Weights of a small image denoising model: norm none.
Rows from block 10, named by matrix and row number. Rows with one number belong to one channel. Each number is 50 + 15 x the weight over its row's rms, rounded and kept within 0 to 99. All counts start at 0. After the name is the row's rms in percent of the matrix's.
# convs0: first 3x3 conv (model.blocks.10.convs.0.weight, 48x48x3x3), inputs 16-23, a 3x3 kernel for each
# convs1: second 3x3 conv (model.blocks.10.convs.1.weight, 48x48x3x3, transposed), outputs 16-23, a 3x3 kernel for each
convs0.0 097:69 57 52 44 42 60 55 25 76 46 40 39 33 69 22 31 71 44 53 49 53 61 78 36 44 57 33 60 46 50 57 46 64 56 29 53 56 72 44 37 55 58 56 52 60 43 59 43 37 44 60 57 30 81 43 72 45 28 26 55 47 48 40 40 60 66 57 56 57 25 73 55
convs0.1 089:70 09 63 63 53 60 31 64 51 56 54 54 51 63 42 40 43 78 32 53 67 36 47 23 39 42 50 58 43 38 39 35 38 34 36 64 64 12 59 47 57 71 33 62 55 62 47 75 33 44 56 58 58 49 45 45 74 53 51 58 59 66 77 27 59 47 44 18 53 56 65 41
convs0.2 104:43 48 65 62 43 44 23 48 40 48 32 31 35 18 69 32 49 23 42 65 45 50 48 60 60 48 53 45 40 45 36 61 52 59 69 61 33 21 62 17 37 32 56 49 62 35 42 50 57 43 43 36 61 51 53 34 39 52 41 44 57 52 48 40 37 60 44 40 37 48 37 53
convs0.3 103:40 39 32 68 51 42 58 27 60 53 61 55 52 73 40 48 55 62 69 63 39 31 42 41 49 64 56 61 45 52 22 69 48 52 42 44 65 47 59 77 61 38 80 58 44 50 48 73 49 36 40 34 32 60 62 27 49 34 59 32 54 43 38 42 32 77 20 57 64 54 59 43
convs0.4 090:59 49 18 44 54 39 59 53 50 62 65 49 43 62 40 57 73 58 56 50 52 40 68 40 49 40 51 61 33 27 52 53 42 68 51 48 64 69 40 62 59 39 47 39 71 50 40 26 72 40 43 85 64 59 34 66 30 41 40 59 29 48 49 36 64 60 51 41 49 70 45 51
convs0.5 088:56 49 66 45 46 46 31 24 55 68 66 60 56 57 46 23 33 06 51 48 62 57 46 57 41 44 64 72 70 59 60 36 35 63 51 56 55 33 57 28 69 60 59 42 30 86 60 75 51 53 51 29 60 31 37 75 36 44 31 61 65 51 61 60 68 39 35 45 47 54 48 54
convs0.6 096:49 58 55 55 48 63 37 54 63 54 39 60 37 48 72 48 42 60 34 55 35 41 48 51 96 59 67 64 33 80 49 52 51 38 74 49 62 57 54 56 52 57 66 66 63 48 56 52 68 45 47 29 49 49 65 60 68 42 49 58 50 42 48 66 76 37 42 34 53 59 55 43
convs0.7 121:47 63 62 37 78 79 50 53 90 34 45 60 64 51 59 69 55 51 32 44 49 38 59 42 44 72 38 49 43 61 59 49 56 58 55 57 73 29 46 52 54 45 55 63 53 69 72 44 55 57 59 45 61 57 38 63 46 64 26 56 61 37 42 49 82 53 59 35 77 42 17 55
convs0.8 094:64 50 37 45 06 52 74 55 63 49 51 51 19 46 34 50 53 58 58 60 15 61 36 60 56 33 51 55 61 51 46 57 56 16 44 42 36 61 43 19 47 59 99 55 41 51 44 33 20 25 43 77 62 42 43 45 71 62 67 60 53 38 35 55 55 07 43 64 74 29 40 51
convs0.9 120:47 68 75 62 34 49 44 69 55 44 26 22 33 36 58 35 58 39 50 42 56 40 64 57 41 29 58 34 73 35 37 68 34 38 47 42 57 22 45 57 47 16 66 59 49 44 73 53 68 39 40 56 62 48 57 07 45 67 41 50 41 52 52 72 61 38 54 58 64 66 55 51
convs0.10 116:22 52 66 53 42 54 59 23 41 42 28 43 53 44 61 62 64 55 63 43 67 63 70 65 56 37 49 56 49 57 43 60 70 55 56 38 48 30 56 78 69 33 17 41 46 52 27 63 47 32 73 52 45 69 66 48 35 69 46 41 58 40 47 33 49 52 30 55 79 52 79 55
convs0.11 115:48 72 51 51 64 38 36 40 46 63 47 59 60 60 53 59 24 62 45 32 35 47 40 49 58 39 41 72 36 60 37 52 45 09 31 27 71 57 33 36 47 39 56 49 47 32 33 63 48 75 48 06 35 50 47 17 50 49 51 47 71 55 68 27 34 46 45 74 43 38 42 40
convs0.12 111:69 60 72 48 41 51 60 58 38 48 46 55 55 24 08 49 28 66 46 47 47 52 47 61 36 39 40 40 50 62 35 52 37 63 57 24 48 54 66 55 56 41 54 18 33 61 37 61 61 39 43 59 34 49 34 42 66 60 49 27 47 44 63 48 42 61 49 61 33 45 31 60
convs0.13 088:34 18 70 39 49 60 20 58 58 25 42 72 42 47 42 48 53 75 41 29 47 52 30 25 59 26 42 49 51 45 56 60 61 47 35 39 69 61 38 54 50 64 59 45 14 34 61 68 21 50 65 13 46 60 71 45 48 61 58 44 59 63 32 65 30 41 69 53 67 50 57 57
convs0.14 092:40 38 56 63 58 64 58 78 55 45 51 63 60 55 62 43 58 66 27 60 67 69 48 44 16 44 72 68 48 49 42 40 40 53 52 22 55 50 61 67 47 54 52 72 21 65 38 50 63 67 45 50 63 33 40 48 51 52 56 50 49 41 49 59 64 45 76 46 64 78 32 61
convs0.15 096:53 50 78 77 55 65 35 40 32 36 54 40 63 45 64 24 58 53 41 38 59 60 66 52 39 58 49 62 52 64 48 44 60 41 72 40 53 68 57 35 60 89 39 12 61 47 63 44 51 50 58 49 77 36 44 38 48 42 45 54 47 53 43 76 65 66 72 53 28 57 67 39
convs0.16 094:54 35 49 55 34 41 64 22 43 35 42 56 64 51 34 56 55 46 54 52 75 68 30 41 17 50 55 53 44 35 71 36 22 53 21 80 32 48 48 49 39 39 45 45 84 30 84 83 68 55 47 38 35 53 74 51 39 46 60 59 57 59 40 58 34 60 69 46 48 41 52 58
convs0.17 091:37 36 55 50 50 46 60 43 65 58 34 62 46 61 59 25 41 53 51 41 73 32 43 52 15 56 52 52 53 73 62 37 46 35 63 46 42 48 37 50 39 36 65 43 46 40 82 82 25 46 51 75 58 78 69 75 82 35 51 43 25 59 32 64 24 71 59 56 86 27 46 46
convs0.18 103:59 36 56 64 77 51 48 15 51 51 55 63 59 67 49 45 57 56 51 61 40 31 60 60 39 57 55 53 44 63 31 65 55 57 61 45 53 54 50 46 24 34 57 29 27 48 59 56 48 67 46 21 22 61 61 45 66 42 47 29 55 32 37 41 26 38 54 49 44 58 56 72
convs0.19 094:64 62 60 39 48 61 62 61 21 47 34 50 53 70 48 54 54 54 89 57 43 61 53 45 44 66 44 39 43 50 61 33 38 50 44 52 44 14 55 46 67 45 69 46 17 48 44 49 73 46 28 48 55 35 08 40 47 37 53 56 52 62 68 29 45 57 64 48 49 64 48 72
convs0.20 108:60 77 44 41 64 72 47 61 61 56 39 47 53 49 65 62 36 46 29 46 46 63 13 22 50 26 53 59 60 34 54 43 38 36 27 28 34 43 43 42 53 56 47 56 32 36 50 49 57 70 53 57 56 41 34 29 31 57 50 67 75 70 37 36 60 60 29 32 28 44 47 45
convs0.21 119:76 71 28 48 51 76 64 47 47 54 43 41 62 41 57 35 50 52 52 60 59 31 54 73 25 31 61 58 72 24 67 48 62 60 50 70 39 50 65 37 46 83 44 58 64 46 79 36 34 67 55 38 59 63 12 61 64 59 77 47 41 63 66 34 43 48 49 10 58 74 77 53
convs0.22 104:50 41 88 36 51 57 28 69 52 47 56 58 41 48 61 61 47 34 46 60 31 75 58 54 61 51 62 45 68 38 46 54 25 44 60 59 53 63 57 35 30 69 46 42 57 33 56 44 30 65 65 52 43 65 35 41 69 41 42 57 43 52 56 58 42 58 40 47 54 47 49 54
convs0.23 094:39 60 58 52 57 63 39 52 54 26 44 61 70 63 57 70 62 66 48 53 70 57 51 31 71 54 71 42 82 40 55 62 61 83 48 40 53 67 44 69 62 48 12 28 57 60 59 52 50 30 53 57 52 44 48 35 55 22 21 51 46 57 56 61 74 61 35 43 55 65 75 08
convs0.24 095:22 66 80 52 46 46 38 44 51 41 51 68 50 47 65 36 38 63 37 41 48 50 44 53 49 76 74 56 48 40 70 49 38 40 59 52 50 29 57 53 57 49 57 39 62 54 42 56 38 55 41 64 72 50 47 30 33 52 41 60 50 53 49 31 60 47 52 34 55 48 40 46
convs0.25 099:52 44 43 48 63 62 46 20 76 56 13 37 40 52 61 51 45 68 49 58 33 50 46 75 45 65 41 59 38 73 63 40 43 43 41 63 43 55 45 45 81 55 25 70 48 47 49 34 37 46 53 37 41 37 40 84 27 45 60 51 57 74 31 55 34 70 67 65 54 53 58 63
convs0.26 091:12 43 24 28 59 65 38 39 70 55 61 48 58 43 29 45 48 44 67 51 46 51 58 55 56 33 59 65 33 63 48 69 73 59 45 41 86 32 65 50 56 47 37 00 64 47 45 66 49 48 33 41 61 50 49 49 58 40 30 42 60 20 58 58 52 42 51 59 41 33 45 46
convs0.27 102:39 56 93 47 56 53 50 39 26 46 34 55 47 52 66 57 75 34 54 12 47 43 66 55 51 79 61 39 58 55 42 35 44 61 62 54 21 44 65 64 44 52 68 85 35 55 46 43 33 46 51 38 75 58 45 28 67 36 49 48 43 54 58 48 58 71 52 56 68 66 36 59
convs0.28 085:62 55 48 70 59 32 55 49 71 36 56 51 44 45 48 50 44 43 57 56 87 44 50 48 33 44 57 25 35 15 56 55 46 58 46 67 58 46 53 27 48 42 58 55 32 72 68 56 70 44 18 47 46 32 35 66 39 41 52 53 44 48 56 84 70 44 58 52 39 30 47 44
convs0.29 120:59 61 84 57 45 44 01 65 58 57 41 69 52 50 53 34 55 41 63 47 91 57 43 65 00 58 49 54 38 48 59 26 40 45 50 51 56 65 31 61 44 56 83 50 47 57 70 58 60 44 65 95 44 43 57 65 51 54 61 52 47 47 46 44 59 44 28 46 42 46 51 48
convs0.30 091:35 51 39 14 22 53 48 29 38 22 39 73 41 61 54 29 56 55 39 47 49 57 54 30 29 41 67 29 58 86 44 48 63 35 43 83 55 67 50 56 44 56 60 58 45 39 48 36 44 35 34 87 42 46 41 78 62 47 52 58 31 57 50 16 51 43 38 52 47 38 55 56
convs0.31 097:67 50 61 46 46 26 41 56 49 39 44 58 37 30 59 58 58 46 22 44 22 64 52 28 71 38 32 48 58 52 70 59 48 52 23 48 53 47 40 45 66 55 53 76 54 48 57 28 51 45 45 27 46 63 33 61 47 52 33 67 46 72 72 25 56 60 37 18 74 33 66 46
convs0.32 091:62 77 59 67 64 57 66 43 46 38 54 64 21 54 37 41 46 41 60 41 64 70 66 63 26 49 48 50 69 67 69 67 78 74 46 56 76 31 55 06 35 63 57 70 65 69 68 38 51 46 57 68 58 46 54 52 38 47 54 55 43 59 55 59 44 70 48 24 43 46 40 40
convs0.33 103:38 87 70 48 59 45 35 65 53 83 47 53 49 47 42 71 67 63 28 63 39 42 37 43 37 24 48 23 73 37 42 31 31 63 39 52 51 31 50 20 50 43 51 77 87 56 73 39 44 62 52 64 33 25 54 60 36 39 40 60 21 50 47 51 46 65 50 66 30 79 22 40
convs0.34 088:28 88 55 42 96 69 72 71 55 50 61 60 61 39 53 56 54 81 41 47 61 38 70 22 64 62 65 67 61 27 46 47 33 59 54 56 62 55 63 39 52 40 24 52 60 69 49 60 54 49 47 54 59 67 49 35 69 13 51 62 40 54 73 29 60 60 44 34 63 49 35 53
convs0.35 100:48 53 60 49 69 55 65 75 45 60 66 37 42 45 36 52 61 50 37 29 57 61 60 41 80 51 36 28 49 43 35 48 58 31 55 60 52 31 51 34 31 22 44 33 39 47 59 43 26 59 54 58 61 49 40 71 45 29 35 71 54 67 43 51 72 63 82 67 40 50 47 29
convs0.36 095:57 34 34 43 35 44 51 76 41 47 55 43 42 43 40 79 56 46 41 51 88 68 27 63 57 68 64 48 56 58 64 42 26 44 62 47 44 36 07 32 42 45 45 56 46 49 25 71 49 34 71 63 59 24 44 52 50 39 66 44 24 45 78 59 51 24 32 74 64 37 32 47
convs0.37 093:31 65 11 51 58 65 61 00 39 58 60 40 66 54 72 46 38 67 54 32 55 51 49 48 50 58 75 50 41 46 60 64 43 53 64 51 61 36 50 67 25 33 72 54 35 57 46 59 41 36 61 59 45 49 44 20 38 52 62 77 54 55 30 46 44 54 36 43 40 31 34 44
convs0.38 115:46 40 44 53 56 80 65 43 42 61 50 58 46 31 50 32 90 41 44 67 65 44 39 56 42 52 41 41 49 34 50 36 50 32 61 47 23 52 56 77 44 36 41 45 80 41 27 24 60 32 55 49 45 52 30 30 48 51 37 63 52 71 76 22 48 45 48 54 74 61 33 54
convs0.39 091:61 27 18 37 34 47 43 41 58 55 63 36 46 50 49 62 45 45 52 42 21 71 48 61 99 77 76 36 32 47 52 33 59 55 47 55 50 42 49 60 64 46 46 27 60 52 30 37 66 47 47 23 65 50 80 79 25 58 71 55 54 23 68 67 52 14 37 72 36 64 47 62
convs0.40 087:45 50 37 52 55 41 48 57 65 76 75 63 73 58 64 75 61 73 44 60 49 37 56 63 60 51 63 34 46 40 31 56 45 40 32 23 55 46 53 61 48 48 65 66 53 41 47 75 54 30 40 33 32 29 55 45 36 51 41 33 41 36 48 50 65 56 52 38 38 56 46 59
convs0.41 095:28 32 53 53 36 58 63 48 56 22 44 53 44 62 69 42 43 49 44 41 51 50 39 46 12 44 50 58 93 68 47 54 38 49 52 45 52 51 64 30 41 50 61 37 57 56 64 67 48 53 60 49 77 37 53 31 44 76 47 42 53 67 49 46 50 51 50 34 55 17 36 50
convs0.42 097:67 39 34 79 55 44 41 60 83 45 57 72 58 50 58 51 66 63 47 38 24 35 54 57 72 83 53 38 43 41 45 52 55 54 80 79 62 77 55 53 64 38 50 41 70 29 52 65 49 28 61 43 23 67 54 47 37 40 42 55 36 44 56 68 36 42 39 44 53 48 62 57
convs0.43 104:55 48 41 60 30 25 63 48 43 59 85 52 55 22 47 37 56 56 53 52 50 55 63 54 33 60 35 38 38 57 50 70 73 40 51 57 58 54 44 62 39 25 79 80 28 51 43 50 60 36 53 52 41 45 57 56 42 62 43 53 34 40 49 25 34 41 43 63 72 52 47 56
convs0.44 098:25 23 62 54 51 52 40 47 68 63 41 35 46 27 40 61 53 07 41 63 23 55 45 46 73 48 40 49 48 54 39 33 45 44 34 65 55 51 42 65 31 43 51 41 43 72 58 43 36 64 48 58 57 49 73 50 35 42 63 73 39 29 69 56 40 53 58 61 35 96 48 45
convs0.45 089:73 33 50 54 56 53 56 61 44 55 46 41 54 52 37 72 57 44 55 19 27 39 57 64 56 60 74 65 59 74 60 65 38 33 63 58 60 58 62 52 68 38 68 42 55 49 37 58 65 31 41 11 40 36 60 52 49 66 53 29 33 28 42 56 51 53 54 72 67 87 29 75
convs0.46 104:49 64 61 52 34 34 43 53 69 46 41 52 55 55 39 64 52 68 40 50 41 52 44 25 70 84 69 59 71 73 52 56 35 67 63 58 51 36 48 48 32 59 25 66 66 28 43 32 30 41 51 62 61 55 60 62 67 56 18 30 55 57 29 67 52 55 29 42 39 38 46 59
convs1.0 104:64 63 41 76 34 68 34 51 72 56 51 45 61 43 82 60 77 58 73 53 56 55 46 60 62 63 41 27 45 68 44 37 45 37 65 41 73 26 07 43 43 67 41 61 49 28 68 51 39 48 74 65 41 64 56 34 62 45 80 67 65 43 43 39 60 89 46 54 42 40 46 38
convs1.1 099:43 40 65 48 58 02 22 78 22 26 28 38 52 51 52 46 52 54 62 60 58 76 55 18 37 36 48 37 52 65 38 37 50 74 51 39 51 58 83 40 75 49 33 75 35 42 61 53 54 59 51 50 74 30 47 41 33 51 62 33 34 27 63 51 42 55 30 42 72 70 68 63
convs1.2 106:41 29 45 47 72 30 65 46 49 26 49 69 42 56 44 24 39 43 60 37 39 61 21 53 63 50 63 51 32 34 18 34 41 75 63 48 71 57 17 46 34 31 36 48 50 79 51 40 51 44 58 61 80 67 51 49 55 52 64 66 61 54 53 68 66 47 43 27 44 35 53 50
convs1.3 120:77 40 43 03 50 58 26 42 65 45 40 56 48 33 37 48 68 46 46 58 61 50 64 45 49 52 53 54 59 39 52 43 59 51 31 48 48 80 87 37 70 99 53 20 13 40 57 66 53 53 61 40 25 70 52 42 57 44 17 62 58 26 47 46 51 62 62 44 55 24 62 62
convs1.4 090:61 48 32 52 52 44 64 40 52 42 33 39 44 37 44 42 36 34 83 51 58 85 59 51 36 22 25 33 29 23 44 72 49 65 64 66 52 79 61 47 58 64 37 31 15 43 41 00 59 58 32 65 53 68 55 42 67 51 45 50 70 41 78 35 53 32 55 42 40 51 44 55
convs1.5 086:66 81 62 54 53 34 44 65 29 99 55 77 53 43 42 52 45 19 45 25 71 46 58 61 48 38 67 48 44 42 59 50 59 40 27 22 55 45 20 37 27 52 66 46 51 84 61 73 51 44 46 36 43 31 51 66 46 29 78 62 54 55 47 49 49 44 62 34 60 55 35 78
convs1.6 086:23 38 57 53 63 39 53 19 50 45 39 37 35 49 60 50 60 67 46 33 24 36 43 35 83 55 67 36 35 43 58 67 69 27 60 48 31 20 62 34 43 34 35 36 46 45 63 74 42 55 47 40 39 53 48 63 50 50 52 52 39 37 62 44 51 07 35 73 58 43 49 49
convs1.7 102:24 58 54 35 81 58 29 69 46 57 56 52 59 60 54 57 86 36 51 37 51 51 42 50 45 66 49 44 59 51 83 57 57 50 54 50 39 67 38 53 72 46 78 36 52 57 52 68 49 49 47 52 42 50 60 56 51 62 61 36 62 45 62 47 82 60 50 51 57 49 38 45
convs1.8 097:50 56 32 43 99 64 69 66 59 41 37 63 59 37 37 38 43 50 53 72 32 33 74 33 40 42 62 71 58 70 45 28 43 57 43 41 46 61 00 47 54 56 54 47 69 64 61 27 50 59 57 52 55 45 58 57 59 34 31 44 46 52 59 51 50 51 43 55 36 72 70 57
convs1.9 116:60 33 55 39 25 72 20 30 45 62 56 56 54 43 37 64 56 42 40 51 53 47 45 55 65 52 59 57 44 61 52 81 75 36 37 58 44 51 52 56 60 90 64 26 53 52 46 40 48 49 35 36 49 49 50 52 58 54 56 47 60 51 18 48 39 45 63 91 43 17 42 36
convs1.10 119:52 61 51 32 58 65 42 41 44 38 51 53 44 60 44 44 64 48 58 53 36 20 43 76 29 61 57 55 31 55 38 66 59 83 51 40 46 14 53 49 50 61 65 68 12 51 56 55 60 58 47 43 55 59 57 66 52 39 54 27 33 64 54 41 55 38 50 53 64 51 27 34
convs1.11 105:61 44 56 53 37 28 55 32 54 51 61 49 21 36 38 32 48 51 24 37 24 05 16 44 54 64 30 45 62 56 59 64 71 28 60 42 68 61 83 70 33 33 46 46 70 35 24 49 38 53 70 42 67 64 51 79 29 64 51 51 40 74 34 48 40 47 32 42 41 62 58 58
convs1.12 125:40 50 54 53 73 40 45 28 54 42 73 54 21 56 46 46 45 53 74 65 38 67 69 39 50 58 65 36 28 40 55 83 36 53 31 44 25 11 53 60 46 38 47 60 47 39 57 46 61 25 51 41 62 48 52 42 53 46 42 40 41 24 50 12 50 57 63 57 53 47 60 34
convs1.13 094:50 44 65 46 52 49 18 48 74 34 50 40 45 33 52 51 64 49 56 60 24 76 67 62 88 66 60 67 50 51 42 42 41 60 43 39 81 61 57 52 51 82 47 44 24 49 49 67 44 56 63 20 33 76 55 33 61 29 36 43 41 41 40 36 56 32 40 42 27 63 79 39
convs1.14 091:43 39 46 32 47 49 42 70 56 35 54 52 51 56 45 33 45 33 30 34 99 39 35 27 34 36 96 76 43 58 67 49 50 55 60 34 57 32 41 48 80 30 28 53 41 71 48 38 44 44 26 59 70 39 67 56 48 42 53 44 43 52 59 67 57 35 64 45 30 77 43 33
convs1.15 095:65 28 50 30 54 50 41 54 56 37 42 58 39 56 44 69 55 42 74 67 60 43 36 55 58 68 38 48 45 61 68 43 65 43 50 40 34 84 59 05 21 75 51 53 58 59 57 48 46 53 57 51 40 68 65 46 53 43 49 48 73 56 30 43 69 30 78 33 02 44 63 50
convs1.16 083:76 62 46 61 70 48 51 62 43 43 45 57 44 57 43 55 60 78 77 58 67 58 64 36 34 35 37 29 52 53 66 57 24 69 31 53 02 57 45 47 47 40 50 57 59 63 63 69 55 37 60 28 32 62 37 65 57 45 43 57 33 39 44 43 42 45 65 39 41 66 66 69
convs1.17 090:34 45 32 45 45 52 42 58 82 57 58 72 49 42 50 34 60 42 46 38 99 55 58 65 00 51 39 58 48 76 45 68 32 09 39 44 61 49 39 59 63 54 60 71 68 41 31 38 44 46 69 46 36 85 39 45 65 44 38 55 28 35 29 48 72 70 31 63 55 31 84 37
convs1.18 090:53 44 51 51 32 54 48 51 53 42 49 39 42 40 51 50 49 44 50 72 43 63 41 38 41 49 64 42 63 33 40 43 62 43 67 49 85 81 76 32 70 77 69 44 51 39 73 48 58 35 62 57 51 59 55 50 55 65 39 48 41 25 40 49 38 39 57 59 56 60 68 41
convs1.19 081:99 45 32 50 51 40 43 09 35 29 40 50 51 30 52 43 67 60 55 09 59 48 52 34 54 46 01 45 40 62 45 81 49 51 64 56 66 43 41 71 47 57 31 95 53 46 43 49 60 46 21 48 58 50 53 45 41 47 58 42 41 42 68 59 41 28 43 32 41 50 53 63
convs1.20 096:22 15 55 16 60 58 40 11 63 63 62 32 31 61 58 43 56 45 31 59 46 71 44 55 00 44 53 51 39 46 57 26 50 58 63 49 70 60 68 25 45 44 24 42 46 48 44 56 51 37 42 54 44 52 56 42 51 51 41 52 50 62 85 39 50 56 47 64 66 50 55 41
convs1.21 113:48 42 42 38 62 55 91 93 29 64 55 50 56 53 61 65 48 38 47 65 64 24 33 51 30 46 73 65 55 51 59 41 65 58 36 39 26 71 52 57 69 08 52 23 37 38 48 54 46 50 56 62 44 72 40 53 53 69 41 54 36 53 69 52 26 22 53 30 43 40 40 32
convs1.22 087:48 39 40 58 54 41 15 44 52 54 55 60 28 45 48 48 35 48 58 56 23 35 45 27 85 54 47 63 43 48 56 39 52 50 31 52 47 42 38 58 31 23 27 45 53 47 44 55 35 50 60 61 55 65 53 41 55 42 64 51 57 52 66 48 39 60 46 40 53 44 64 87
convs1.23 085:48 52 42 60 45 53 62 32 56 43 47 40 49 41 32 57 66 71 38 58 51 52 33 39 28 49 67 68 58 26 44 37 44 63 34 49 70 60 75 52 37 26 51 54 59 49 48 54 46 64 60 64 38 46 42 44 52 24 68 51 53 51 72 95 31 27 47 60 52 44 43 50
convs1.24 089:51 74 58 66 66 55 22 28 84 43 56 68 65 27 49 48 37 50 47 49 53 30 69 75 28 44 59 47 35 49 54 57 39 76 53 48 43 98 32 51 25 42 44 72 57 58 29 32 43 54 58 56 63 48 46 48 33 29 71 61 44 60 68 54 54 81 54 62 54 45 45 60
convs1.25 102:27 28 33 46 65 58 53 66 49 56 51 42 46 50 49 54 55 38 61 38 56 61 62 34 77 55 64 57 55 45 39 61 39 27 56 24 57 38 49 21 36 47 82 25 58 52 65 38 52 42 57 49 26 45 50 27 45 63 54 62 59 47 44 44 66 54 62 45 21 49 67 70
convs1.26 092:32 58 33 28 28 68 56 48 60 49 52 55 61 53 54 48 34 48 43 63 46 45 46 49 45 67 45 64 37 41 34 37 41 45 85 62 73 99 85 61 45 47 47 50 26 46 45 70 32 46 33 48 61 46 50 79 50 33 51 67 39 45 62 53 51 64 59 68 50 58 41 30
convs1.27 106:99 62 49 48 37 59 05 58 66 46 32 45 52 44 45 53 47 42 51 15 38 39 40 51 77 99 07 31 56 49 58 53 60 39 64 31 49 21 30 45 51 59 22 75 82 45 26 54 49 53 54 45 59 29 46 38 59 51 47 53 35 75 42 85 28 39 47 36 59 60 38 42
convs1.28 086:51 63 48 51 43 31 63 42 48 44 53 40 49 60 53 37 42 74 34 64 70 50 64 67 14 53 39 41 37 31 39 33 43 87 90 68 60 44 47 64 33 48 26 62 47 63 59 41 77 46 38 41 19 18 54 53 51 54 50 57 60 47 46 55 78 63 64 58 54 43 39 45
convs1.29 136:52 58 99 29 60 50 50 40 54 53 46 53 40 46 49 56 54 36 60 23 99 57 48 36 00 60 65 51 31 49 62 64 40 46 59 51 51 57 00 40 55 41 99 35 34 55 41 34 54 51 36 56 47 46 54 55 50 53 54 52 32 54 57 48 57 49 48 47 54 53 43 60
convs1.30 085:53 53 26 50 68 54 56 40 35 28 53 58 62 51 51 45 46 69 27 58 49 61 50 46 42 49 61 28 63 81 46 53 54 28 55 74 80 34 70 59 60 48 64 60 52 49 59 21 34 50 36 58 37 59 34 26 44 47 65 56 46 24 47 50 49 50 45 46 49 60 46 67
convs1.31 106:46 50 68 52 43 69 33 35 33 49 35 55 48 47 50 27 58 41 35 35 11 68 23 32 65 58 67 59 65 52 55 86 48 40 37 46 36 80 53 39 75 52 67 57 50 38 63 43 41 47 53 64 43 58 61 42 51 60 06 48 43 32 47 41 37 65 48 70 53 36 38 52
convs1.32 102:84 64 38 64 32 32 72 37 54 50 50 54 53 56 72 37 34 45 66 64 54 58 31 43 46 59 23 30 46 57 24 38 25 30 59 29 31 32 59 24 50 61 30 69 34 56 30 63 29 31 48 46 44 30 56 51 39 36 43 48 49 54 44 70 29 30 47 50 66 56 77 51
convs1.33 108:22 57 68 20 79 55 56 43 25 51 55 54 68 54 51 43 29 32 43 52 68 51 52 44 26 22 35 47 43 50 74 79 32 35 47 68 62 51 17 28 42 44 29 52 42 58 56 48 65 45 56 56 45 60 49 51 64 36 60 36 72 28 51 72 65 62 56 32 67 57 60 66
convs1.34 096:55 46 40 42 70 28 38 52 66 38 50 49 52 28 45 33 56 54 50 38 64 58 46 54 00 71 51 43 43 27 66 44 68 57 51 48 54 75 01 42 71 75 70 29 32 29 49 59 52 49 62 35 49 41 50 31 53 17 54 99 44 52 45 38 37 59 14 55 46 56 36 56
convs1.35 092:70 55 59 53 55 59 83 53 48 56 34 58 58 54 57 61 43 27 45 20 42 46 23 33 49 42 57 51 29 43 31 50 49 47 43 66 36 03 80 49 45 34 43 62 51 72 23 60 71 36 56 42 54 61 56 37 44 44 68 58 56 30 56 69 14 44 54 32 11 52 39 59
convs1.36 099:44 38 37 27 00 60 84 40 44 52 63 27 69 54 56 67 54 41 46 53 39 61 32 65 57 66 50 43 47 58 55 54 58 44 51 35 44 39 88 46 45 72 29 61 53 58 46 62 48 50 52 34 65 48 38 49 71 80 38 18 44 45 46 67 56 51 38 27 59 49 52 41
convs1.37 092:75 80 42 44 70 51 97 47 72 35 58 40 43 66 25 70 40 46 39 74 61 51 52 64 52 73 58 65 36 22 37 48 17 47 55 57 67 33 15 42 49 00 46 31 42 48 54 48 63 46 59 50 75 36 59 56 62 52 39 52 82 85 72 55 63 49 45 44 46 28 44 46
convs1.38 102:56 55 62 61 45 57 78 75 58 46 31 52 55 38 40 50 58 46 40 68 76 53 71 70 35 37 64 21 36 35 37 75 39 63 33 39 42 65 44 47 49 59 45 40 45 47 58 19 51 74 42 73 48 49 37 53 42 50 42 56 48 47 45 54 46 48 28 74 31 53 35 43
convs1.39 089:50 66 47 55 74 52 60 78 35 48 36 61 79 55 52 49 56 66 28 31 07 17 49 32 97 51 54 37 61 60 66 61 39 54 57 68 24 48 39 77 34 32 26 47 45 61 29 69 54 65 51 56 60 48 52 57 21 35 42 49 60 57 53 38 27 48 45 20 62 66 55 53
convs1.40 141:62 64 49 53 85 47 38 58 67 46 61 66 51 42 51 70 54 44 79 51 56 49 82 56 55 68 88 59 53 45 63 85 36 74 72 43 66 69 61 46 99 99 93 60 61 57 52 51 54 53 55 40 41 52 47 46 33 31 41 51 54 42 38 45 61 63 72 60 48 56 43 38
convs1.41 079:52 35 28 39 57 58 57 69 85 48 54 66 42 44 57 42 44 54 56 50 67 66 50 46 53 62 41 55 52 78 49 48 47 31 24 65 43 56 75 33 57 59 37 48 42 47 33 60 32 58 63 43 59 45 53 33 59 39 32 31 51 74 42 54 44 72 29 65 44 65 41 42
convs1.42 093:38 37 74 49 58 21 73 50 49 48 47 59 61 42 48 49 41 64 37 07 59 38 44 40 57 99 99 23 45 54 54 48 43 59 60 69 26 76 64 61 45 34 38 06 52 38 71 59 57 58 49 39 42 59 41 43 55 60 55 60 42 45 58 16 63 60 44 38 62 54 36 51
convs1.43 107:44 53 61 69 50 26 43 40 44 37 40 54 25 96 41 51 18 51 76 57 44 44 39 38 41 28 28 36 39 51 45 36 47 42 64 73 58 44 46 34 24 10 43 53 59 32 44 41 31 48 42 44 54 58 48 38 40 39 59 76 36 88 70 51 45 54 52 58 68 85 55 73
convs1.44 088:32 47 35 33 46 45 46 74 65 78 47 44 49 72 69 49 55 37 41 65 18 49 66 44 90 51 31 57 68 62 53 51 51 67 51 45 56 57 50 72 56 55 35 47 51 34 36 34 42 39 59 37 45 47 41 73 71 21 32 73 52 47 44 75 45 37 53 53 37 59 58 49
convs1.45 088:67 39 63 46 58 51 30 57 22 49 41 50 50 49 52 53 61 54 30 41 59 42 44 43 44 77 50 51 52 72 78 43 43 57 50 56 44 63 32 50 25 55 54 56 57 67 44 75 61 62 48 20 70 46 63 49 65 63 49 40 51 50 31 50 60 24 38 27 48 46 47 41
convs1.46 110:45 38 32 34 53 54 45 52 58 48 52 35 54 76 52 64 45 60 40 45 32 55 64 48 73 57 52 59 56 56 38 25 57 58 68 51 31 22 30 75 62 62 50 47 67 41 44 53 50 41 53 46 44 42 56 32 51 57 71 37 53 36 34 52 53 36 52 22 57 31 36 25